{"norm_position": "pre", "layers": 12, "num_labels": 18, "adamw_lr_other_params": 0.0012}
Rows from block 3 of a small multi-label image tagger, named by matrix and row number. Rows with one number belong to one neuron. Each number is 128 + 32 x the weight over its row's rms, rounded and kept within 0 to 255. All counts start at 0.
Before each neuron's rows are labels from the 100 images, of 14848, where the neuron reaches its highest value: "strongest on" is what is common among them; "patch colour" is the nearest of a few named colours to the mean colour under the peak. Only what is clearly more common there than usual is listed. The data: close-ups of made-up surfaces with and without defects. In brackets: how many of the 100, against the usual share in percent.
# fc1: MLP up (model.blocks.3.mlp.fc1.weight, 768x192), inputs 0-63
# fc2: MLP down (model.blocks.3.mlp.fc2.weight, 192x768, transposed), outputs 0-63

strongest on: circuit traces (38 vs 10.9)
patch colour: green (43 vs 13.2)
fc1.559 [111 163 147 115  79 115 114 136 135 170 118 110 126 119 130 192 159 141  74 167 138 152 135 173  85 138  98 126 147 117  77 156 117 127 103 176 150  78  89 118 136 165 164 146 163 101 181 173 151 159 192 142 123 126  82 135 159 181  84 118 211 101 141  99]
fc2.559 [148 156  94 103 149 122 125 164 122 132 168 128 129 100 138 175 178 149 176 126 159 157 122  63  97 189 158 138 122 126  54 114  75 129 205 108 197 120 115 148 102 112 106 117 135  85  73 123  65 158 131 135 168  93  43 102 130 201 151 130 134 190 139 148]

strongest on: circuit traces (54 vs 10.9)
patch colour: green (55 vs 13.2)
fc1.486 [ 88 110 117 167 136  63 102 139 184 125  97 126 148 154 122 159 208 145  94 162 136 122 138 100 106 105  56 112 106 229 173 158 141  70 127  96 168 128 107 151 136 195 174 116 130 143  88 162 136  35 159  85 137 118 103 143 150 186 141 124 129  95  75 167]
fc2.486 [160 130  95  59 133 164 115  63 165 108 142 146 128  94  70 152 126 116 219  74 101 176 104  64 148 125 116 148 153 132 164 158 119 162 100 171 101 109 122 122 102 113 115 143  64 106 122  84 149  68 129 108 171 155 149 113 132 141 147 131 111 112 170  55]

strongest on: circuit traces (35 vs 10.9)
patch colour: green (40 vs 13.2)
fc1.557 [ 96 112 131 123 142  97  94 151 119 123 108 123 197 160  92 144  88 156 117 102 153 160 176 150 121 142 102 148 150 169 106 127  71 145 139 119 197 143 167  93 134 108 140 126  55 142 125  96 130 135 102 170 119 116  79  78 126 142 144 125 132  98  28 148]
fc2.557 [181 133 161 122 172 102 175 109  90 168 130 143  42 171 128 166  79 159  82 184 158 161  84 184 112  72 159 132 104  99 139 179 137 128 123 116 101 153  78  97 195 183 119 110 137 137 145 116 136 113 114 119 125  98  80 126 127 145 107 152  84 136 143 166]

strongest on: circuit traces (55 vs 10.9); hole (34 vs 10.8); crack (29 vs 11)
patch colour: green (58 vs 13.2)
fc1.405 [ 79 114 134  91 186  88 118  96  83  97  71 149 152 163  83 146 149  70 133 138  85 104 103 135 146  52 154 204 139 192 123 128 125 107 164 159 156 116 119  36 105 116 127 133 100 106 212  90  90 137  99  93  67 143 146 128  96 125 160 159 141 136 192  66]
fc2.405 [119 100 102  86  71 109 136 144  99  96 141 108 124 132 120 146  91 130 100  55 175 165 191  64 100 214  92 111 150  84 133 144  92  99 113 113 146 146 150  93  80 151  96 142 105 132 174  95 131 133 147 113  90 145  80 132 121 128 107 134 187 120 164 170]

strongest on: bright spot (39 vs 11.2); scratch (34 vs 11.2); leather (33 vs 11.3)
patch colour: brown (54 vs 26.5)
fc1.192 [152 139  92 156  91 125 120 119 129  59  86  72  58 162 115 130 104 139 147 142 131  95 151  59  58 113 142 123 132 177 158 124 143 133 131  66 154 113 175 162  78 117 110 174 138 148 127  90 143  95 148  77 137 101 158  99 136  65 116 152 152  88 151 104]
fc2.192 [171 111 147 159 114 139 122 154 115 116  99 149 127 121  92 184 121 114 166 144  47 132 116 207 107 130 107 168 169 115 177 144 149 134 132  78  86 123 134  58 104 123 121 166  80 123 123 119 146 107  91  77 116 129 136 221 126 107 154 160 126 118 114 206]

strongest on: bright spot (72 vs 11.2); wood (62 vs 11.1); leather (30 vs 11.3)
patch colour: brown (83 vs 26.5)
fc1.367 [  8 136 157 110 101 124  71 206 133  94 128 201 162 108  96 130 128 125 143 128 144 133 152 137 106 124 109 182 119 142  80 126 130 155 172  84 122  93  86 102 140 155  59  90 113 156 119 158 105 128 167 163 121 149  75 179 156 143 121  63 126 114  87 123]
fc2.367 [209 154  97 142 121 107  92 145 173  80 174  88 129 136 119 152 125 159 145 106 112  72  40 114 117 181 173 106 200 112 162 127 148 113 147 140  62 172 172 123 133 109 154 161 122 164 163 161 152 126 176  78 111  84 107 123 106 112  98 172  70 133 145 116]

strongest on: bright spot (33 vs 11.2); circuit traces (29 vs 10.9)
patch colour: green (31 vs 13.2)
fc1.126 [155 172 126 212 153 162 140  69 105 119  97 111 142 146 153 114 155 132  98  67 117 123 116 121  83 131 194 125 143 102 188 161 136 142 131 115 123 135 191  98 143  66 126 197 141 132 151 126 113 123  88 130 156 122 176 119 106 118 147 127 183 112 202 126]
fc2.126 [171 155  82 118 153 172  88 124 131  80 159 132 158 151  82  86 130 110 179 185 127 125 149 149 118 138  82 138 148 135 140  73  92 157 106 130 166 111 171  87 187 138 120 107 111 117  87 113 225 128 110 132 113 115 162 136 151  97 108 202  89 103 112  95]

strongest on: circuit traces (35 vs 10.9)
patch colour: green (37 vs 13.2)
fc1.466 [124  93 165 115 109 161  99 119  81 120 153 119 122 121 154  89 199  97  63 185  96 159 161 109 115 157 155  92 107 112  71  89 183  72 127  79 149 145 107 189 124 115 162 147 135 137 106  63 122  64 141  88 116 125 183 141 101  91  87 120  74 139 120 158]
fc2.466 [125  92 119 104  72 175  94 159 105 121 157  98 155 161 127 118 131  63 169 168 112 103  87 159 160 127 112 106 160  92 126 163 169 123 124 107 133 105  67 129 135 142 125 171 112 145 197  74 133 244 130  74  97 104 171 157 114 129 140 102 119 105 139 109]

strongest on: bright spot (76 vs 11.2); wood (55 vs 11.1)
patch colour: brown (77 vs 26.5)
fc1.404 [ 63 119 148 141 144 155 139 126 103 145 116 197 110 123 148 136  71 154 163  96 123 105  57  82  64  99  53 120 120 192 109  78 118 151 124 182 142 129 116  77 112 118  67 102 131 174 150 162 151 116 133 188 151 171 153 137 152 117  84 127 195  60 126  93]
fc2.404 [197 131 142 105 100  91  92 157 122  99 157 196  78 137  64  91 149 115 103  82 140  88 109 113 105 127 196 122 175  68 126 185 131  86 123 111  42 106 109 135 143 114  94 106 147 157 149 102 101 129 195 103 137 117 100 120 172 104 116 150 107 127 121 101]